config.toml
tokenizer = "word"
encoder_norm = "batchnorm"
encoder_padding_mode = "reflect"
encoder_expansion = 4
decoder_activation = "gelu"
decoder_inner_norm = false
optimizer = "soap"
beta2 = 0.999
learning_rate = 0.0015
beta1 = 0.9
shampoo_beta = 0.999
precondition_frequency = 10
Rows from block 15 of the image encoder, named by matrix and row number. Rows with one number belong to one channel. Each number is 500 + 40 x the weight over its row's rms, rounded and kept within 0 to 999. All counts start at 0. Numbers have three digits each. After the name is the row's rms in percent of the matrix's.
# convs0: expand pointwise conv (encoder.blocks.15.convs.0.weight, 480x120x1x1), inputs 0-119
# convs1: depthwise 5x5 conv (encoder.blocks.15.convs.1.weight, 480x1x5x5, trained with AdamW), a 5x5 kernel
# convs2: project pointwise conv (encoder.blocks.15.convs.2.weight, 120x480x1x1, transposed), outputs 0-119
convs0.332 097:544496474469557499467505490534489461482510494504446501416533543532466474458495558560472491513516472486479519582498422483505533484551587462509524463474488472509478479517530535505465463465549525441531391554509468462496442498409573546552492469553477556462520568499503554497384462466543528504523501505520543431508434526438466422478527470547523501510489480520553531
convs1.332 108:467514573517497522559529535506487525503524511464475484461484416436446428452
convs2.332 079:521455544524502502469498534502464532527455507498530525554499475465479569512471573470485443542482548475536475450517527486458471521481410511527509499510509459509594559470454479490555511521571456540450504503453555443534421544487516478499417512510506452494544471543584590481503474574539418474496547467555489499514537446541504492542395514465515454514431450523464516
convs0.333 118:509435463458466476498470428565476586462501490521498528403485500540472523459478474553486490546597523527553467457522479551542479452512462481449483528516607504506491459477459452460582455460478465464529515489601434567535583446539513467495528503486499543520512540529503503528457512496524498543485528442460405483453525481441512539461505498495468487540478483562505478
convs1.333 089:517520492521523506538452543509476592434552489504575435533504487532510451459
convs2.333 125:499514478459493505498508460473570524557487416571425478561573475356453474557485532482531543521543504477420507482486515470465505570452519497521500480485473546453491554470490529580444502417526444540548475534458555496501421493475446523521461486428529464491460483434456505486472503519480486508472479488543540545465556539541513464547486512531502513504428533496533489
convs0.334 130:525466508508527421484456489446486479477513440590428516513491457527516465494466543486546505464570502501504496462497512465529470476511466537430502492502503573507493549482515526530472466404534544497473513541470583498547523528496487431501482534415531505549451526507479463602479475464489400513575489560524504522480505458554478568483522499461550453602551485512420476
convs1.334 101:515535512535500468547663510461476502498500496504528523487471506488494535465
convs2.334 136:456439488526554559482525517525515455480453527487500547515481546546478465494569551487566567486473571475573473565510473505505528579485549406511475455470499481621562482549560444483475542496491496450594537490474529569478512489551499525530528533539557538530462478444509536442490527532541476516497451490497553452485450453523532434529475513524489505448478529540471526
convs0.335 093:524459551531452504448525476477489486468437525511464478579528529456469441529493492470420552474489547542456527486493425481563516490534510446476425448539521576497552450496530552531487558421505556528513502485549517517574482519511466470479518562524486557540437486529516442477432513422474486541519496481464568479531477440483438509524473571454470446475425501499502431
convs1.335 091:429457464497470488480472480563445463465461525472473474537578464443470492451
convs2.335 094:581452467522402482404455488515511467508483469487497504496490561470474415469497521455544479538515523536452504515563501502463525522509522485472590479543468533479527574502524523432533499460534551438518371464513449467459464471519472500517476486526492428503525572518577466520528500533462521476496554461470469458451471430488500460509495473460475453497508585443443505
convs0.336 106:539433480533455463494491456570545440538472468534573489481464496538535477508499513472544447486446498505511449482524541507524568515521512492554495451518502549520449434518444561515536432506503481492444503565459509458427486492455608466513500467524480417494487510488480499464428489537508467499490450445437492498459601566553520442525579460433547546480491506488555475
convs1.336 096:473569523479499490596433489536527521422494509454541500520502448496510550462
convs2.336 106:494480474539506475480491442498541507521557521482500547491402429450510540486565573462479461469438577504567531452510442502441490489541499449550444516498504501519470598519512484460530521515523516571529556475485442526459516448499567437525563500518523430477523524488523530493489540502501535552446436525465442462527527463531453448513504534504555483574581428535486530
convs0.337 097:529471571479487497511499503480435391515470550472455474477580448491439479520561531492503522552504501462523488466544577520532465497522553470479560507471475544425556446536542506499521486467530413495531508434450452500483459542554554498569588529452490484451483551446486558543528537559530561442562540502513509549462449516505531486475534522526497504493525532546561536
convs1.337 098:488433475393437486481517478508495485548463529533506549514538520429549506499
convs2.337 089:449483477481525595472537496572513628536487592515513513557505550466495524483487539502535504568501487541434512551536478525535405499472471542519546540448473457513549482511487442504521502490417486489510519486461507508563494535487462489480502469535461534463425527527520538475538453496418515458459507494457476427533432513423485525545553439430519481538519529496535452
convs0.338 103:408487536488520501471547468441482455595484486529498503527431569514464525505492460538533529581555586499447531498487554465516491474522606441534500479497500477534440504523503521519508521498580542519524495536532540527490497509533546515519512506420541451481428509520480436536552497473481499525471492551616485465494562427466444533454434526518457516491428492490534480
convs1.338 105:432463514454487431456545463495503532504511482511517470440432479551479417507
convs2.338 083:505447475463477517549479427479519516479501577452547489509488500441587540509462422468497444423535497551528537513481497475558520536519504517532524457505532444419484517453550507460451470531530473517554503549492501567500475514466476475507487481461476521484519435544471499491555497480484512511572403575396549521586559509466538495528509581435540541551514450499509488
convs0.339 084:504478468447513498506465448528511547454448511519432501526528507528477483589541469440499527498445557548548518608505434442475584517494535485500449493497526520527494500436540439573530517406556492526521564461591515477591538515526514510452539560485513477506504499448494518468548501472520468437533553463470544522505477510589475505546494503512462510440506437511476552
convs1.339 115:525510502497498483481359433501491458422455480506512503511509490553519506495
convs2.339 092:476524441415557562511481544526485461495497487533584560532492513440537439554511457545462497560524497503508498618466557461487524477515491459561483501546484477527565566541435482501547464454516540480454465550595463465480485529525492519466489484563562495485584535476523503513447502513550449486532464475491540421483457497511508422483504455501468436508572514518488505
convs0.340 111:498536500539540448532571462465489553512547560492522590454549507533567574495544507501543512489412536531480441503468474484557501505520542495530500486452498483498523521475504588425472535594465559534575566435512519413477579472494506443520456487485479485488503551512517413446502510525541477478480463514438518468509520565495532530480517438446540455525511485551502482
convs1.340 110:453493533504436493451504541403516497500523415500493537498425485517534522459
convs2.340 090:548516534532523501477472534469499473520476533468474506543463471392473497621492553513544595502467518477576526576445490525487536519477465477482499465505507460523491539523487478509503409474526501534500459489487576515530444490448477495540588542510486480554500496453395539564478473440504514526542541463536587505511515512462497487490452513544454525520531497553522393
convs0.341 107:564479470541483529424506497443444446428483599436547541547534506431499477437476526478495472509452523536565464493511462525406493466526482509524473561491476508538523409528518503417545541559494499487487434543493502426541518457464494526513450480493499518491485484519528489554555515505570471459452482409483506430460527504528510516469479479573558434468469463524500515
convs1.341 098:482574550476478421543526479515425548507479521431535484474484452528454503493
convs2.341 087:511504518470483554459522539542487550484526477580523480524444406492466486498533569533459515551441468506552437479502545513476480551455407553471594490513539514523500430508522517470524468467471436621461506531457472507509505537502484490489471495548625519493487450478418474529494497498485458482504494475531545424543553459495539409528540500479490490517462481456503520
convs0.342 113:553455477439481539490532544541449530464465480462402508502519531568443488484558476471523517519473481473518497482531501496570554457540549452432476488509481511462500537472531450556468616460488477475516491470595481558563480468548567523535522498464470479495520544488436479470597532513535550530507533517535533500506479507536408496516529438544511468481453477414464451
convs1.342 101:459446376467470490474402513493500477454471483533509471514482490499510472508
convs2.342 119:532513506486522477493456436589512506413478454533452523432494509483431497465579542438541546494446477489592456504502509454483511484498530523499542402447461527558463475480549529473559553521535454497571541521551495522461480481500473530458510553482485497487466454470464509419445562587497514511524456532454449452462455401444493484469507493457521507501499500449503477
convs0.343 116:554440521452480512535535457482436489484441466554534430550506452536535476500462536498528477539571412514482485546440476461409497502445559519506539449546516563479510459512474470526544555468519459445539560519504471507539469533490553489574549576516453509506475453476498579491525521540465461515501525422504463518491436503518585489467523554530493509461467441461525434
convs1.343 094:467484480485454449478454462510545560530497531440423499453484457494442439474
convs2.343 106:494533471542488498552504508515504509489511485432462488472576518515491483512513472549525494415504524532408566469529415499454513444504506442494510448515464449488514464513447576474504495508473482518518583521513427453450515439509490423454480495494489521525533475499515571464575526651477544435508556541574525444495510497483535490461435501465518518489499564437481482
convs0.344 099:480490482468560545529588460452485540553546546480542494447513409544442450515441424476510406444510477468517523493577469522542533514486503489547505568488549456524566460546528463425438478538464497531460482485527494464451514494554554521508536469472516488419439512520500500497431478482509481444520479503542554521442471532499492502520437538574512508526462519504528591
convs1.344 096:451463518486528428447482459573450445502501522449457489526527472482495523576
convs2.344 098:564466494552539499516498520516564466556419508421488514482469471504488570421524511526482563543449510496528421472498522571493560437478447534510547475466513554519565541544562487507511442559525528449587539536512432479506483448527442468538515557587546532548472436483533457526533458554463520437464545542504507519543445462489541488477500505470494480504496509459488478
convs0.345 110:539465485532483486452583513508551486457515491509538489463553476479529469566590467421435536485530462505512490467529498577419490410469499493494508473485465554441462453529487485523511389468458453429525476555584439448466526530487568455481539534561503479538520505478439517563517533552526553488520464455487527525522522468532538482498486558489488452532458447491482537
convs1.345 099:547529536502535487483433409473475511478471516498564483501551455465432445484
convs2.345 092:509474494487479478515540502449472536405525549542523494523428427485552483502501500532595502569504471551513464529509460505425530545568513542533499568495523627513511457504490527475471479476573453492523492507538427509570435550514515511521518502500540532516491477514451431580504451458508500500606505494439473504506516438454465492515420513481474512453455451511466466
convs0.346 105:385481548587469478523536480534464496524528526535485516536481466467567490555478531522491491500493508517489524428510399506545506474475534519495475561469458528545560554503542426480520548444516534543506548494460539457508501533486501504573490565450524515540442497553496489549508541497401568521445497426519516520507562525450478526471465553487597471501450451539502453
convs1.346 103:490513476514514423430488537511422432491558511450467447522520467491456516465
convs2.346 097:524451494495425504553575474533494507431526496530451493522537524515448511580478492562483507512549507406533479506470520423524584491527485493486537390477471532459454497519486461461501519511568533509502449451436500503505423494493464530487484542521423567545466511550511449481569507481533512562503504562495514461461539504449531489549486585514531518510405497446473445
convs0.347 130:535525504553440476515508452517533528521557539455488473534467481555568446477521514524542521537509557508560500485532466557560452505458457529517502484548544561473585444517462550474483463457468518546526506519504583442504526495498456496519595606528486495553508512564526419506525499509524483459531466536504514579426463521434486522559511532530492502413567496470487556
convs1.347 102:506536496516493458526620510487508469483454504558445458462518493491421464493
convs2.347 123:476561455465567512577428514437543512545517484459512502476452440539538480512523515495551496534471430472530531452512504484511469524477460525469502515506501430471498517480489491479472439450439460502474461506479564474441472545557451524486470476585513421535505452507584452419477466462512439495480614468501449413448501420486490505572496528522546519539500497525507474
convs0.348 104:530569486450463499520527512535455558522553467494538598542455510548429521486493507549487496561425487512490509528508456515494570474564509509520477522470454538502543514536527517490500500473469531522488550493553564432529557544533474521520459486488464526521529447410511516529484522447554435496497502507521422486525468475492554511433503545569515555406443386505451446
convs1.348 110:500542523478513423500476502550417495503501537414489518507539410480543510494
convs2.348 098:504430501567475575488520502492477513516500521546545504509482461531512449506519485520478451493441500408477538447501504502482505470526529487582483426533359580503481489525530447439524491578496482590518510497491470493546458513430538534381534539542456561512499495513471481500594544511517490472460509521525505522511475480479548488574453467465566476506481546469522526
convs0.349 071:481509482504451558498445505530526528489489500430453496452458539532442434522567533595556491434574537500461478503545612511457477512480453507499451497588471473478463562549449447500467570512524458509528472475500506442477523514491530477501497476484485491529502493472516542449468428556466455490455475576472473547492586447467531542451554480447524442544489558505481510
convs1.349 093:526458449459442450491435449458457491484499433489511511503423523514516480435
convs2.349 075:496575452486498535472572509552467504486463540512434412488497489419570504503507584433433436466560485585574491500538516486477447514555498538531468541475538525517537522532465499546552424464520536445490585508496486524511568435473508518524539485480550544539510494473507532546490527444457482522536481490502474530536546408503472529455526500464527440459466451495457526
convs0.350 077:502526545506541524418514471525470470465516492471495464471527490489512500522507517531428451500556577506427447524498406480518516511452482506491506540476491551512473521503560407556548496527492519443514469473491507529455550436475474555558452533445524522492499487543464605531467474487484491467479461480434509477514487543558469464416523581478518528547533573410580561
convs1.350 097:492484495454443510532536517517499510495534484510571540548532547588587536528
convs2.350 101:481479468575529496485508506445534517549499479450492403584506517454573485525495428514502534534552488482591477532427469493512517533509505485512509508554480466518488558461465440533471537519462584451503496430521472538504461496521561547506495497457473462551520556466551523583461561562516580495434545431523469408523522488494501506522508430484451471484483476492477435
convs0.351 107:469512516526494553437487525444519524420461500506515460438564593493483505430472476429450481464514509456546521497414479490451522549568547580483485499452440424481575459532475512520486396530534523435432542515481532521465483480481482508518453472430521491499482461496484520464485459520480424482513525492407505468460529497552502542468522507519552584525475540504525489
convs1.351 095:481554570485485476479503511503467442411502528489449403456508497470460491521
convs2.351 102:563495558539476577468525476512480531460507599533517449455501526512446477422506455540497563501502415551562478579554488500502544523554475522503486474473519510486529425555516535493549503534486537463476477462495470549465593493481470427502491431530539539571469544503525555491467448488454518527443476474434492438559509474502504449446518464474529438501536545536564492
convs0.352 101:479512571524488418500497490490489521472513471486522495443501531491576449478479482480536509486476483485502407394520499540463483499459450441510553526487453494418465517499423427538456495487530502488527503571522462517432523521524515486539493453540515400568521498544474482525431498493466489476418514525547455517561491451531555488568540406545457545524519517548527567
convs1.352 089:495478407438501523506424432539519485481483488475505480493500516553562569478
convs2.352 097:495558523535531582515476532492577523457480521511490470461537509506478517550536479478460533515486486503522413533495546467533489452537510516552528543417477579488540516440502528470445477517541463492562551527415491569548473519548441498507416488427489497413455517485520476480497496506453478601452528548499554504496518429535526524504498580505540476424526489442484562
convs0.353 088:566449497434448549448516538489492486497476511485575543546476554483511529547618516481433485522495486459521486453455481498467496562481537477526532489500506508531536454515506523539463540483512481489515500485536536532576574518505444454483505528460428519501513581500455494445467518447476499528467503553472553589569503519455534468509543449378466447469538421543458490
convs1.353 086:544502454521523488505532496489559558519500520561588549525508561557556514468
convs2.353 075:534482482487521504465515531483533423458491587513479518476518524517488484527507502438568454540472491538545476496466532596507457517462514512509410500425508473510432486474498484375575509516411476497574482504487501473576459541467531551476488519478425510466457577464448481460546510471460509517449452473549505469487520476532485435527444498533497530567518588464500520
convs0.354 107:518513508527526499422547476427517549552527446472500499486474455476520437530473447432561439480473491449552508454545471476517514442489594552493433497506508545522451540502490413504461564500510465539528562489474493550437519557513507589531506425431530476522577579529551526536564478457505522572514534460479486491524462489514494514558497510500494488550494497506539423
convs1.354 092:509523528437460474500522442447519487558438454494493547436422511530522464476
convs2.354 096:456477436534469567555500472437520507485478518471480541526506563512479493523482534561466539466489501453496508604511472535537551513470460430439556515534486439527513506531503445519427472539494472524536534532467518494479572489505497491497454516495521567511558414567438461507468473514455497558519538538560572528503527400401528534491437431487509521472431510512467496
convs0.355 110:564578503453487541511498514571485553519404489516500415470483465494508455439499474482496511542416457504447467507496543551437484522547456498502513615521497531497532479505521533544497462457420502456501473495530458519480587491526466462507479462506522465510528515513534440552480602502526425526491525447447436525483451439532465482480589520498540491478486500551444465
convs1.355 096:491428480512566489469482515576522438513504565531485460452538502508465435539
convs2.355 138:409545522423523583524471517438557439579557592466533536460479495419518557543492481514566515484504456509467526499478513451518513551472462452478461479524449537402526528461410510545472515480522462512476535440444490509477580492567509529465509506509512455521463496504547517463487520522488564533474476504521545500542533564520513542518555487447548504540522544500499436
convs0.356 120:497474445474534460561481448536433458467507471450483539486482481549510520471527436427497433503470582491476481462516507545488476441521524492467395505517496529541528463405522521521550393555513490545533465475514531450499523467523542474505485408454417547538517522522556493495534488537457459511478483481496508547509484463453633502499488498543514482459451534557529477
convs1.356 087:520501525480508537421586487564533434544459508527434543465497536491492478487
convs2.356 109:481515454501495529496495520449525525588567408519495464486498512484490491430477537447509515539484554441427453462494509483467503433546541442494522527506546432463518529460530511406542467511502488461534508520500526472421494494554520492490514448523526500429507544553535448500415571491488503523472565489503485538445529516497434521540465560551447566555460456493400540
convs0.357 109:507542503440574507549465456461553461533497534451522399505490491567540512540439523513519442572483494482467454472481440500496501587483580512485523500496539466437486506536499537473441492487549493445449596505522436475434546516535456472495549494465529543517461516456475462495516418462448408521482491553500523427518470537517498504528476473467446538441563505475514541
convs1.357 097:477530483471435550526531468449485442412482440498488442467505525513568508511
convs2.357 110:547498443519456478499494479410551532438532491518466401468533412500487536494517547498506450491540568486577455501505495492461415505526509515508472516423492518542519511498524523552477467535443526539418475493429499494473448519458622498564522430472585440492460492481446467502532506506512535526523439485515486565489417449510486450483538515463515506477506504441507526
convs0.358 086:470532446528546553484482472513500477547509490577538511546502475497503510474467525489569456497499486467496484528451562554435453494565481476558420462485448434517518423512500496428444578559391462498559454529455508572524487507486521499499502456461534481453534465490452446476508556482473510490465492568439515562458532505427513403507479487490482516502463438547472543
convs1.358 105:443468486471479429454500474488423461456494525409484452537512463471537513511
convs2.358 083:526456442448455449496456489513523524452484470492488537563468584513517551480517506496529467575403541473519473526459551473479463518486495567493504452516485487427504545478451482527431526618553495422539452532491561466494545514501497479527516498500511522442532482475526548548464403435535486507511549545476463510411523498463571479483517494469533554559516573472519490
convs0.359 103:501520534513538412463483503539476401538461495502516542490482530441508439510503519540603505453500556493481529507524488480497485538482429527439525434552475448535469501551440533469476534468485549395517498537556538464432509518499594473473480451545459472532558487505558506491504527513481466372540482464488451539456444481532589476495492477534502513491511478528480530
convs1.359 086:502499440466540465487435509534534496467485495484500607526498519506606495481
convs2.359 100:434532515550498543443536526579542554504493519538512463551455536511454539498531431473426528566436483472583486496492486475437547480494542604455448552399456518510529523477447478536467508537509478537524542523514562504478458423490454488535481497537438548492457485462503548489442505490496493494479519507530435471543554510495520575553493545515493564579527485544492494
convs0.360 117:488450547497587486548501492539473479545481447472486483540528458472569471438553542451565569465550484506494539552470519453444520519456479492520494496484501441498481422518484451470536424522461503462479526494501538540499436445473462525502577470447526496597517512523517431526514516477441412575474555466492511518434426583489526530515494476515462426493529519538544497
convs1.360 097:496557545469458531488460523487452462468523490515437560502471490417466422480
convs2.360 104:476472462516455492478497466486515481551514464595535504527444455424513466524474514529444496546484457516494479520533574502536492452597529502482546546541448539440413394515550530427485472506500447523452501530486517526505470509475565507482522589472575483530516489465544478453441533451510545471543448440526496520489534544468506474507431458459471463513604484522495474
convs0.361 114:502461460494456580517543502549451592469510433491517435530504455531456425554524532491495490482469535495583503527504435533484453494455482495472485516576444537458502455471520511532493559467533537486491420467516572497508490504503477482523450495486449376484518486440586505502481449544538494436542472533516508487474464509533453439512458490486587514483449434507450553
convs1.361 089:454517514522475518484520483500493475399466522489570555544505475544578561488
convs2.361 117:464489474566429448562513490547456496494535508505572505501566512480424503590502410469473469464513517554458520447413572527502501529516545553487426478442458483461525463465507501546525484525524579527531472512445476512501461542442534496472510468487503472517489489571513472454442498504521509489532475490512468607586514556461535449435489547463554557528526497528525478
convs0.362 097:505577538541540514551512469511433521531540472562507523530500482542521454489457516499531472524510389543509540498474466486543488533466501549474534518552540481508465453462482470435558428477537476580494548464500486386469493499469494544555473469555426454545515511460538464530576496523425536483528472504548521541538466554451486535518550506520573457539440547524496566
convs1.362 101:540505476454458497472522503489482473375454476487494408484494466466471485469
convs2.362 096:532470423529503468485459496496445533447542522567501467473525502485517493535513525469463520496489486501553607507524485407461478519565506551537557498531456525456492519529501447541549441454536486504483497458495519484453451512465451482436560573446579528526514544470522530409545472528557507467453566471489498539461476470539517526521517588479488530495533525490518366
convs0.363 128:460532525412487460522581578440544470541450486438481512505554506493567443567456532486523513532490542540537488475557560562471547496515521439425500489489536487528495507571429519530455465464508553425478511561435524474472469507516450537570462474507451504486463513523474521428581519487480468504555500490505460501506468468514562545502488498479507536382481513518458484
convs1.363 094:479503487467458477494582495461477481505491474525478453477528563416433444550
convs2.363 156:486496472493503503477547477452438477460501629450526547506533465531525530480471473536502480499469495532523568506464438524493519444536502476484444531499553535593535475530534483512466565527497548505457517526575430482482609536509465554513486549530507507456476427523513479530535520581490556492519492464517476434524441440444557582488491552485422448489468468531512468
convs0.364 127:577486483529570482505421501427416487439457566526484441528466443504479507484562551459531450540434462493466484553536524535475440482501492487545441517466443518540513475522560540444532484505566503506483543449443500483492530503491528579538520486503517535506535483512556498538507527447578483489461515518425447464503526465574511560548518508483565502547498402493450529
convs1.364 092:442515481428513442534531498440428580483469473465540448491487487504464528491
convs2.364 138:556547586522467493450463494493501489459430462568472512515459509501489470487518558461489511554471475618514480504546570486529424545493379466489526486588514493529469480447428472545527469466540499508514489509531520508503448466409457426486494485539539521455439524472482481477531484533507490431498484488433542446518557436498508509504562457476552527487503469466540548
convs0.365 103:562495565481523455459465522455502478495508516460537413570482545485502524480526487460524519468480489486449437544465514448475450462564451512479530522519502425474498501508506503467538495513588500412541560529506529503483464490521497501521549463434471412552515497560515455448482520523524453538563541507504501467451424551560487467559498497522628533499564493436431509
convs1.365 095:487529461506538505533397435463482428487445457544509554521483490538499523486
convs2.365 094:499537456455480467453570409559482542574502454467513504468433529461560512460527495582570451505525497467440523508422529475517442479515431513498522545504503509402479527478468508480445505470454464528560479502419566508502451531506522504407521575549520557491524493501517529551511511583550472474481546511454455494553527533503492501442485503537452499553464515541473518
convs0.366 117:511570492497541476497534509539469524450516553526457453485482515572479529470606450480531472463424442500554478496388494557442458551560505461504439531470480485478477477505552523480549416521461556506444529519535464502498492465472437459471468492499457548549489543515509452546480515569403517453435566496508494499505470471557521524489422548483498543511513495533457546
convs1.366 086:474516458602478495471424572471484488490555478484473472515514502508458575508
convs2.366 127:514545485484511515540444480479522466420517448446524526486453581577486441487560446527585535501451407409499509546515470484532563426528536479476486502432501492547439500547459463519431463450463509538529521525489511517505546524485494502474428559496454455522551484547463517414487446549514479484534501517521472545507510512495543522576442529545497504419491518528486452
convs0.367 102:468484507551487413597467509493436430461492486534556460500471474558525465480495515416504434521510511552528525554461520490411447439500463531534472523483501427507479563553464486467445428486497532513491524522547510495524465501465512562501454505450461492485468552552498473539493469501488508516414490369488483481502475426485549516489494486466499439468515476578471568
convs1.367 096:508538568569521487532446517511501552383531499522507434516506460504508500495
convs2.367 123:553556532525491444524539535480561380524554553461481503492551474450483556525547446556519507512568430505504554450535526489562493468480512485532453531513499511500485544526524484459557506471514501514481522520493474513587465504422495480498495534455493516472450463561488505563455469501485489478517462543545549494578514479470489419585519529488488431600548434565533519
convs0.368 082:501563442474532527501458573520498470546525575514463465431466462509452502539494558468530540457494521507474460510531498544502466498513424486526414500537544567478543550521469467532515514515508544470515562397479542505575495522525467525520460415580505467441428471507523471513517462468499486537459516537430497547582456569563494482516431492474522524521514571476448498
convs1.368 100:481541625573498505519563546512527512553537504512491532509529461502509485463
convs2.368 089:529505544508425485495532493489463452460520555462493579505443504497492560451530491544504573507528500500434550560503495425565554509531525539494527461552491516508496488460601521526520564509522475542477507486484452559489522480524524431564571514523468492497558524466479498446449548503488437407507399519539479486415510438479505455408554559477514511509488507502491462
convs0.369 136:550457518413385494555500500492529543494519544484478474470478528521559571513446473510508505493539441572473554505532504530527572451527409564509445505540553486507528467558504488500558495568494457498573435437512461457453491529473637531492542454504552490461512519523508515505483467503491468547445564468501522527552523481447465524475543464463493535468495497483516462
convs1.369 088:493495600507503502512656524493498483460471493526488519504502485499489500483
convs2.369 147:471475518500515496512411516516490482485564540546462476467475611523514565474601516527509537491476504535516441458468489418485454482535501477475460479440400485569529493503507493464499506536524426498477540500520477466578493572577490513559514547477445510529436510431509512488549462457447496463546500515463484536548442449436466468449543468508493485431506484428474514
convs0.370 079:543500469557489507433494490506526556451497541509507477523533430532562471495541542443586513486517502546438501483522494470566544436517415509473538480515518478497543455425484458482504492466461480520521511476430445518535510470483441462542561549513517521595464522553520511551499428463451441538498492453521552555508435490533434510553536565526550460453545568560517491
convs1.370 095:487420505503467504461363470486479473471461455521489483489558475511511495505
convs2.370 082:526586478498518560470512501529547512460461493499512462475489471509513451480541502476537532488468472564400511498526553547519579426508406489532483428559511453525442521490517492423464520496562496512534546493464420478464509448454588508564518536407534510523505491533501501549524413572434484536552483529522544477570446528528498488506488476435480499503510541467512518
convs0.371 091:561459563503442505545555537587477523467516543488449515515481444426573414480482501565516506478490525565498555602601467489485580512481525521490546475515510463552462607481482501527512547463472487528476400518523455551509537464494497494446494484530515506493455500493522456449479482544492482506524510549602512535534519470474506490471438520533483494501532507494568463
convs1.371 096:516482463453432481414414437434468470478503480492466474474499477469482475489
convs2.371 091:473533515456530515518404486570606482496480446477496489485553492546461548531495451576529465442442522535525472486557530437478510490478531537493569458527469505474395512494427533488532476530484434509560425420491504531480471487446485463444475531525497570473523536496524535443471456572474486415488527495506427543474496446518453471514546473495492492514560523479530528
convs0.372 077:521572488502487501499543500520555548583492478462449507424513494560476470577518534495511506500482555479581516497479544464489539487504503491504469450540655532479435491508488443477510494507548483500530482561461495465486598442456498514556464459511488465463551532500556522549479495451475570480513588493548524496504546473473449467530477578538494523453541562483564500
convs1.372 088:505545547484532550519588575537486481508498525504487558525535526540577535529
convs2.372 092:558428470486529490481512551552408461560571527481496466557473512482476514515484518555494522514548485418500546456450493513481537541539501555483553433568500439491498438521564495499446507589481493567467465483473530546527504483574509548510529485543511485584550487476503474417466526427539451473430525432483526489498468559484467492478455483500499532536452497493571447
convs0.373 093:467444483525533555530543534450483472550546529470607459480495545515492551507433490456455456487478469472546607525499509453490458484518546464518537505496520428611483545564537468533509439533442444478503492545483484497541525511502389536463482476526433496488499485500530508490469580529531473533429541511556531446545526491472498523466482508423439532518507494492567523
convs1.373 105:468479438509490493510423493479482521441514519491497377452478534521455495539
convs2.373 096:423403463427496545567528470438477551579491497498478463499464509474441521487462502483525496497515435418521565550530475471569496448510512508466515494493481496533518460442532453537549488498488485456551430431558423589557518511511432533424522503505520474553523578497516497528469477516470543512487471551533501516475528580511484538491500497443504435516490480502579470
convs0.374 133:435475453462495515537507537595459492555448487499566559409477544549548449482439546423544444516526557471456469500508535531500485413447449463461468541468535489500543491483418481501513481498493600487519503527546508513483563505575526525563529417502425460552461510501571538516511458504537472536444507501528469559493473504493540506485505527524529531465460519534524507
convs1.374 094:425539482548469441560497562481459546435547477473506487506472454488523448502
convs2.374 136:465493521414534501464416527515542497484483520454458522439472611401529495497459529500504531509502559480502483448452557434503462490480498497557475536516556468443481464482485573518524450521448482489561468496436530500459499486563499504465553425455547439505512557570541509475469531544510493466454494446524500592471466468522426478487433563528503475566493534496498500
convs0.375 122:551423522529506449543547425449442517484493460588520469600543473526468499486553483450471439519493552504432474472557472483425518546525484547521492477487504541476482452465454516498496482454495482460478505539509455489520433476505502480473518489509545470473511532471450500500402371480491523552517502531499514538503505468528572484596481591522478459486538434473450516
convs1.375 093:508475470478497459542449493514539576423490582479532446507526564523540480497
convs2.375 121:507546497486468474415473505466472487492495478476489502537536476442524503473469515458559531437459556526586513495545519523474580504520582579513480540471462539522540432538491516497520535471451460505558464506476547502478429614537562482544515495500558511431451358514470519475489440526510410507512501473501463518481561464439505527480495481515488481539477467446480514
convs0.376 088:418494539482411515544522462453505513486511495540517432527518447477463561558472557539500503551467558462512548506508514529467550550524554539513524445516441407446478519492549445526439436484490565529461554487527488484502448458423514550547418532500508535541460501487476531512489536463566502435500512528498530489487527613451452527573507472491536499483449524523507454
convs1.376 123:499529520505521503513508515507512519519506510403462469464455427443447407462
convs2.376 077:514518513448552578536501542508471440532453483435491523454484598507514458471488547514526466557496533486490406526449469477499459483467500547483463534513507571441532510523450589500459542468461494463550546446454482542535537504562488390516508462507468494517465556475537525468409497543467431540536522565487554540482530472436504454519503465450551456476511542502515483
convs0.377 104:583561464550485597505490516542511576554431536516524408501520465522514520508576420478489507433536470550477488506496508530475464475498570494510485531467504537498552541515501530430530534485547476481510476436546502476479513482509483540537425556495473518504537455438555563566538478487536484487509590538481501555496514552477461549524577455524503461508504476555404494
convs1.377 101:517491395562526497525425504521467476427510493503464452499505506474429492473
convs2.377 092:495486493499546567530491477500574489577544509464459470510524516520495537545478565433488536529500491529495475449488414486516482476525529493480445472563482512559554431501550535500555517423519529436476445492479495529535545441551477552442525433437541475521455513398499552537427502460459535476525485516505513589507450592516481486521463461476532503590484524477514541
convs0.378 098:511567500488505492527444582576521489534447449520495493542538517536511510433525436589518524476494473514522492507463506421502481549511459554548450629517519479494483507483564477435525476508542491462437547537496546486524508502503511484520525479474503530488511445552480482519451491468517514524513473429530377387495559489521406537489562466524515474510531539523541509
convs1.378 098:537512509520560521513494532540468510377451486514522420486485492480446464491
convs2.378 106:505515508505495564435561490532554388537532478573408545543485551492460423549483564501455531470570520503473560503446519513521554557491533526502499482539444455502493460529547532550497526491525504538517503450480554454546478519503404465531565513445473579447522463491578558549497477519505518519547459540471482477535505526511475405486518456505447496518491515537516494
convs0.379 094:605500483534550511565484528600509496496449473491530431541521527517521520465425435474492498517494470550440527534504548476477452438513556468529515528504497533479535536519497491442405565459501472431557451516479511486468549431504501476504549455448520501535481521528445460501507548436473529486534456410523495606501528490510476505519514559513577456495484581518531487
convs1.379 109:568544482502477525487511482441543484484475483496488449455407525479425455451
convs2.379 096:499549511543447591476505505505571539525553497517504447539496496549450482489544569449502512445523477515485519549429486474564526516535525510532479508549549459484442526465454533495526494408515521503541448397516518529418524460526468529487516536455535505526532560539486546460526518475457534589590458426458517498505474467537498462566544462570487506513523565553522496
convs0.380 084:521500507464526457475487537511479489516505370455495519455473498466500494487523452426484588487515495494500484608494524487498489545510533513443470500504495543422520613450533486514488495496534519536528536437545539433509480563529413523468511463474522512515442537507495435519522498450599500420509481468511539509493568545504558557436500467496548500522505452500522592
convs1.380 116:515479486524454498505511513506535414366473513489483433465513513520466521507
convs2.380 094:506613495433554490440460520542522467486487439423520488490538531557443545484503423501503456477491548534563479552495502457503448527536542521492619450465468448465519579469504542497516498491491536497542533462536530483542517460487500501466487551537514559565434510500445517463516450493537517508573493513427400521523531561499508520526517564463446478499525500521519441